From a checkpoint of a small segmentation model.
Model: encoder norm batchnorm, encoder depths [18], decoder activation leaky_relu, decoder widths [64, 128, 256, 256].
Training: adam_atan2 at rate 0.002, 23500 steps, batches of 128, held-out accuracy 99%.
Rows from block 17 of the encoder of a small segmentation model, named by matrix and row number. Each number is 500 + 25 x the weight over its row's rms, rounded and kept within 0 to 999. All counts start at 0. Numbers have three digits each. After the name is the row's rms in percent of the matrix's.
After each channel's rows are labels from the 100 images, of 14976, where the channel reaches its highest value: "responds to" is what is common among them. Only what is clearly more common there than usual is listed. The data: scattered letters and digits in many colours. In brackets: how many of the 100.
# pw: pointwise conv (encoder.blocks.17.pw.weight, 128x128x1x1), inputs 0-127

pw.72 094:504512490504502510476505563535590488517565497498483491506479495504508500503488523516476494565502470501502569494514483545514493497482474504498496500490501508504499497530510500502466506466466519507515504483518534506510505467538510496482593494489497489510486492500497513487500478467513543504514535484575511520499580529502498496534500504500525515484501508501520508525492538491518495477483
responds to: the character M (27)

pw.71 100:475492519498529473495496487486449482507476486489496499491517530459483512507506534502551457447454515496503468488521490496457515501500482512468502462480516464492512486529531489468473550519511501503504498517473497506463512511535567525497494506537519527504490477486486477512502483526468495505467520501462617480497469499473502518515506493483532490501490510491480511507439478508509541491507
responds to: count: five (37)

pw.40 110:502463511492453525489498511519522541490478520475464523527457496498471485466493472493500512487454522499501469517529494501492489503499509564511502496502459490508482479478483469508486456521537477540511513509519500500493468465475514542476480479495474449490458501440473510491451496517536516465514484476535505528526476487494488475503482492490505512521443496530499510559477469437527489519474
responds to: the character Z (25)

pw.24 110:486542513528555480490476498499507470515478508553513482465493543452496513510500497533517468488491520499477509499513502500473525516491528538508488500521523473485531535512528522515515487495504500481493492500503517499481517536479521507496505526495550541476485509555531479494507499491471467544498487501475600514449510480499515504503512504556500502514532487502476528468458472541471559488496
responds to: count: six (39)

pw.50 120:504503464510487511478518494499511508473505493489519522527417502490483481496481476506478454506511452470412514553499490494488506525496521527508485513501514517497512509501491500444442453483512478488480531503513490480493471488518489514467505460477451518501451529454496486507426511502519511484517506480521494517519508496492478464510477504493502496490504438515467510514455498477496462512481
responds to: the character Z (29)

pw.107 100:525539463510492519473498485481496537442504442486531491513432501519486517487501487521467488506502490507438500489486514497502556509525503481471488533495494469579557523476514509510501520499587500509519496500495468514494476515502530532494483474488492547497458481462501508514521529502486489487505510473503510497506478463494484497535489505495502527450491503511496521516450469476485499484504
responds to: the character D (27)

pw.87 110:512505484457493484509496498464545535479512505460512499520516504545500501442471435476487544511502497495522480481463505474493500513469506479545464472494516505504489513506505482486445455465529465512470506531471477484490486528517514513551486499483493495460447489489527488482504481522506490466511500502544467489494563499515544479474502519477492524461535473517526525504521485460488489532482
responds to: count: one (77)

pw.114 102:502517489501440494511519520527501518518503513493427553532511510487525534515515514518547499451474535533501486483502492490491467471477517549482516460493451483491463476527509517512472505518467491518515523538532482498479472480482526519497502547494490469495471469484485466531474474529530509488481524516519510533529505493505507532500536464509518471501502478519528518547470484455540536518476
responds to: the character Z (25)

pw.29 096:495504532520447484506486499534479523523493497483410518525494529499495549502522496488540492482456529527463485507490464502482494445476520502496520477492478491505471484491491484477495514528495483524510545497501482489486490495472495545506487548471491460507466507497467462476463475542499498476487508523467500507533517490486493528503551466488482478490504475552470508532493500462513537528446
responds to: the character X (27)

pw.106 104:510502521478443504523511476526492519532492491509415548532503482488487500517485492507515479499484527538462513497496476516504471441494504551485512522506473484502467484495489468511528501531495499520535513474532521526490502474492500521509480529474481466502481535469474495474443528508502512493462487505490489555538550504474505515506506519504495461497476474510470503580467486465516493524488
responds to: the character Z (39); largest: Z (28)

pw.70 101:517492518505499493525477483508481530441490485490499476491485504482489501514484518502521469501485519490494494499519488503499595498533463530488516526493493471558506513489495449479504529496599511519587498551494494498483469501495523498505495514524492523498493524504515495509487555501474513491482538454489540517503507489457510508539496496471503492477518482501469518480477507496523507498547
responds to: the character D (28)

pw.78 084:499488495495476525508457524521525489481532511490486505501497463499509486511495502503508465600495500514469520507496466532497517460525491527520563536484502501489499507498503486486486491513499527481511522494488515492487499500510505481475553514490477480493490528501483601527461522466494579490490491480520477519487517563480484503509468507501499489523483462459498487491496545498534475483516
responds to: the character M (25)

pw.108 109:506481512498433527531518495495498525524495498503441549539510510502521515516542509507546541486465550527505498500496487480483493462495510498482508462486460489489502467524512505522484512532511508531527558496505504506487492487487530565518496519514488459499476496511468466497501497537487498489477513511494482537567517471484470517505534468498507485496496472540504510547526497440538519534510
responds to: count: six (35)

pw.17 110:503503518523503501498465476507504529444496502495473475510497498492485478505461518493507495522476533524472494524531494514499608489567463486512524527484511482549522464478507469477498484493569530505554519491494496475505479500493499503463494509474483506497544528479482514500479583493469519508487503470472516524489484493468495507533489494486503475499494477499461501485498509502515509497556
responds to: the character D (26)

pw.9 101:492514539496497500505498459496451488519470495491445496488501528484503517532492504486496493408465530481456442507512510500478500475474519501460517449494484451492482480512513487486517489484479487504508495478498486493464518504482483523522497565515496508521519503501500443510477501519469496484456495509451555486524466489457492504478547500487503446494498509494477495475500465510511549508478
responds to: the character X (26)

pw.37 108:514503472488490549468494510489501506500500492489505552531470483530498474436495502476474491533523452483453504429459500468498487507496519549513455504495479512521521529488482507507462477523494491511480523503526472535523505487497501487497506486472427496476437484486513486483493481488539494490486498484504435546469497470513532505488490506490514503482498469494495526570509481475482486518491
responds to: the character Z (39); largest: Z (27)

pw.90 115:527502517499472474491483508522491501511485516491448539522497493477496494518467479510506482494460545515487502511524498491475484450506496535478509484513470489522467483477499444509518485469510514494537499475533522495503501457499501525490485498472467448463500494451442501490444520503508511495481478498500508559519553532480439496510497491489507475509459484525460497536480464438537492509473
responds to: the character Z (25)